A small contrastive audio-text model, trained from scratch: 39062 training examples.
Rows from block 5 of the text encoder, named by matrix and row number. Each number is 500 + 25 x the weight over its row's rms, rounded and kept within 0 to 999. All counts start at 0. Numbers have three digits each. After the name is the row's rms in percent of the matrix's.
# fc2: MLP down (text_encoder.blocks.5.mlp.fc2.weight, 256x768), inputs 440-494
fc2.200 101:517511519510464469506511485483508497482461488526480560484526460493534469502482462469443481490484478486489478486480539479483512502528516498480539541499513502501516493
fc2.201 101:556465535548542514486509540500515495487523482528496508500489495499555503529506482531522484479463525485490479532487526475503511472456506494532534461531522535531459457
fc2.202 099:488497469501501504507549507479483507469512504481504548500512467498485494467496482455493505501544469491534480473472513487507512513536477502480503502515497471473526509
fc2.203 100:490482493504516509530509534510513492450516505480478470555526447548535508476475498496515512466501504463517517504521522559474487472506524498526483525528478453478493488
fc2.204 106:526495482513497533488535515522521515486495518528499481448485454506477495501488514491518476493517460528456517502485521522491473496533508490523481524486495536463495472
fc2.205 099:523458522461473488468464507480517516484491496537483530529497475475470503478496494458443544502469506501469501471487491518513471544486506499502497481480482530480504522
fc2.206 096:534478536482466515466510518472516450482514535513526496528551531497484470513507481506496468520507500508492552530515490542487545474499513508514481511480519490511503529
fc2.207 101:513498476521524474474486511508496520455528478458461522513511454493466531476494469482497470509510499537532514500499485512477520457539519508491469465522483478493515534
fc2.208 105:458526528447515464512480501511503519529488546495476503492466473500509500495504531517502470475516522466479512517490486497519498536483472518516527478510526492553538502
fc2.209 104:520503475483483542532502530461501501499508540497521495503514508459488508514470500493534476484503510502506505488514533488477478475544519500514498482453470506472476486
fc2.210 101:529512515455524493483482474470506496550466545525485520524540530499493476483507486486478457474519491495506518484478454516496484512535514508527538468444515458530492449
fc2.211 098:480510503512489499493503520532470486472503547518517548540467501533491498482468520508453468517481531522506501486476495488466465513473452508486470484463493510484492441
fc2.212 102:502496530531522539490501479515466503512472456533471507497498476466494532478488441486489470519496521518526472527479524481503516517478527548520499487488540509507522517
fc2.213 101:467530509511500516514540520483506468515504473508496494512498490498497537503482536434534490523473520516517517527474484490478531508547479522529512460457449510502515474
fc2.214 097:472525508483488478473498483537521539531496471472543512475496497533509507489505521493511532515506487527471514468495523481519471492483483513470465504525470534489458535
fc2.215 098:495499464487526499464502522477519513508508494494476458469524517473503507507543518559494531496471507471479514480492477522511548512469546472458482498491470486467477500
fc2.216 105:489472487534539576482522514525506512495494518498547511523498537498523489518529468493469511526478483520492477472453494435495539507549498453525543487455491543468525514
fc2.217 100:513508536472488508474521501541497556500530476535522442475495544502504521544489480550514475482511498483509493516476545556491505499444500540486461473506521492457485541
fc2.218 100:516531524504507549521475518505503490495459507485539483489510502509513482497549547513518512498479528534539463485523491498444512475481485474492478505466471538481515498
fc2.219 101:478470505529535520483496512510481506511463514493523521477456474504508513485517532463532483503478501515541517457499523469471519519475523497513518482524490517504517489
fc2.220 100:513482526480530512519497513511482489462483482491521450539531473504443476531508467515477506470485483534535489494484526493525466494533497475484492520522484483525535519
fc2.221 102:527480479498511537488530514528533460480511511522505502490505528488503519513470509558492547494461505513469518516511525497522522492500536516477488493472492507476475485
fc2.222 098:487493517457515514491481539507524466495463536491520516535489523514521487485481512521524489484484540479559474462464491529439474448518492506528450511529530513531504524
fc2.223 105:480530497463528479483524503521520544512495516491517527474536555485512535457527475490509476466510450453519501508512537538466542511447499532525482484510470533523507460
fc2.224 101:540460536524494510516454506492462490507526516489448486456522520496538502522551498509515484514501542472488498474475512526469467474481468460515488524488527478485510525
fc2.225 099:495478450502498506510499526474528461487523505522484461498509503505485506520474480531508504487485530512495496515476489511487531479503501494473531510516477529470458500
fc2.226 109:482500511498550520510536476530500484513493461478494519497501489468527549512478501452556501515471478512486515526501496474495517497512488518465549526484450524489526458
fc2.227 110:491510483524446499495497534497490485523495481520503529481528530505499513524496444559480523507459485523495481487497485528536550511494494471526539469506515442531483493
fc2.228 098:526465467474541460504463541459478495504523497531501515511546493545542528489529471484562468488496522490524538498557499529501528478503498502524485472487497496500498494
fc2.229 097:533456520484476529494477507477465502529477489498479458496516520538512542487533473541508490508498527468536454507490463492483508537539478532524482481513464464523487465
fc2.230 098:517531512531491454487477527509462507482533500506493486528547472524474491532515468492472472538516494551530494470467492466464512488516509530476496534508489511474487504
fc2.231 103:527459482507521474501500518482493465497536535494460532540529477523505509499538518522493507503568499535549464484490505545498473473423536526489503505511491538495439488
fc2.232 107:433532481513467532528492460507458507520469498524520473479465493491493490490461507509518528519530530477495500480529504484526502519528491535449477493465524460529552528
fc2.233 099:491511470483510522519519513490513434512487471512449528506472449511481502510472516472513516499488495531550472522469512539473515511486510480486480484531461501467498490
fc2.234 096:510540545499485504521536508491494505528492472459494476495484514472534528469502539468549490507531490505515473512510512537522482478483464472483513502470497542475473452
fc2.235 094:524496468503516506492471499483482495501488486503541466509484559529515491507515482519503489506509512538529507514473485493535519522478489495529504494477485512494511520
fc2.236 100:508536449487504504485476527497531523497524431527473485458516488544474493518513524533510545505483452483470514483536497496550534522508468471533488469517518468490509522
fc2.237 102:490488498540476489482482525481502543491504502521526482482522494525475464513515457566489512533505512466521476505494513516476514492535540477477501518482500515487484507
fc2.238 093:497513512502465549520527542517479501529498544491501448472537507477449500480548464529480488501501507522474460503478510463490514533513501470451485486509473506536492487
fc2.239 100:505552489530477538470519503511473498518504515528482447424466526502542458514495496467485481535510520497422499469511519540535484520477474513535464498473486519486506488
fc2.240 093:497531532465479478484508554477547497502499462487500490470483548493536499532488443507513516511479463462467514508486505520453550476497485544529508514449468490480481552
fc2.241 093:518490516503533544508462535518508485463514482457523554477516485495538504519524520519472560537497475497466508451459474529529475451519535487506499530477450475509490507
fc2.242 103:515531476486536549534556464464529519493474491517505537538458442513529521462497501500466511495470481508476513503494505462499489482487469501544520506525539536479534459
fc2.243 100:514484546490519465458483527535470489540515464506489544454478465524509510458487503473467508483465526479537524509527490504480545478463506450538481494520488473493513465
fc2.244 105:491546526482486515508528462520468503502522449536527476475523513476474501515504507482532500479532555509521507466464471537544508524479459493499485494468483454549475514
fc2.245 098:468533489509475529519496534527500490490476536491551470496536469478482472529474487527546475490542465522512530455505507468474530514517455454512535519479524520487511520
fc2.246 101:523542498489501527506505520484499513479480501535529447499518505522490496478510495524460484542521485530505499441507527484484515479488504502512503498483511509503518476
fc2.247 098:525482465510504511537507461468500460528506483483485499473476475550496509548515490503535536489503479552527502461468496479509520499506490516499456483481530493485489520
fc2.248 099:505528472468527434470498533489536482501536541530479511446493497505512495526513459567449467478476489490533536495503480514513491521525502462474528505508515464527499538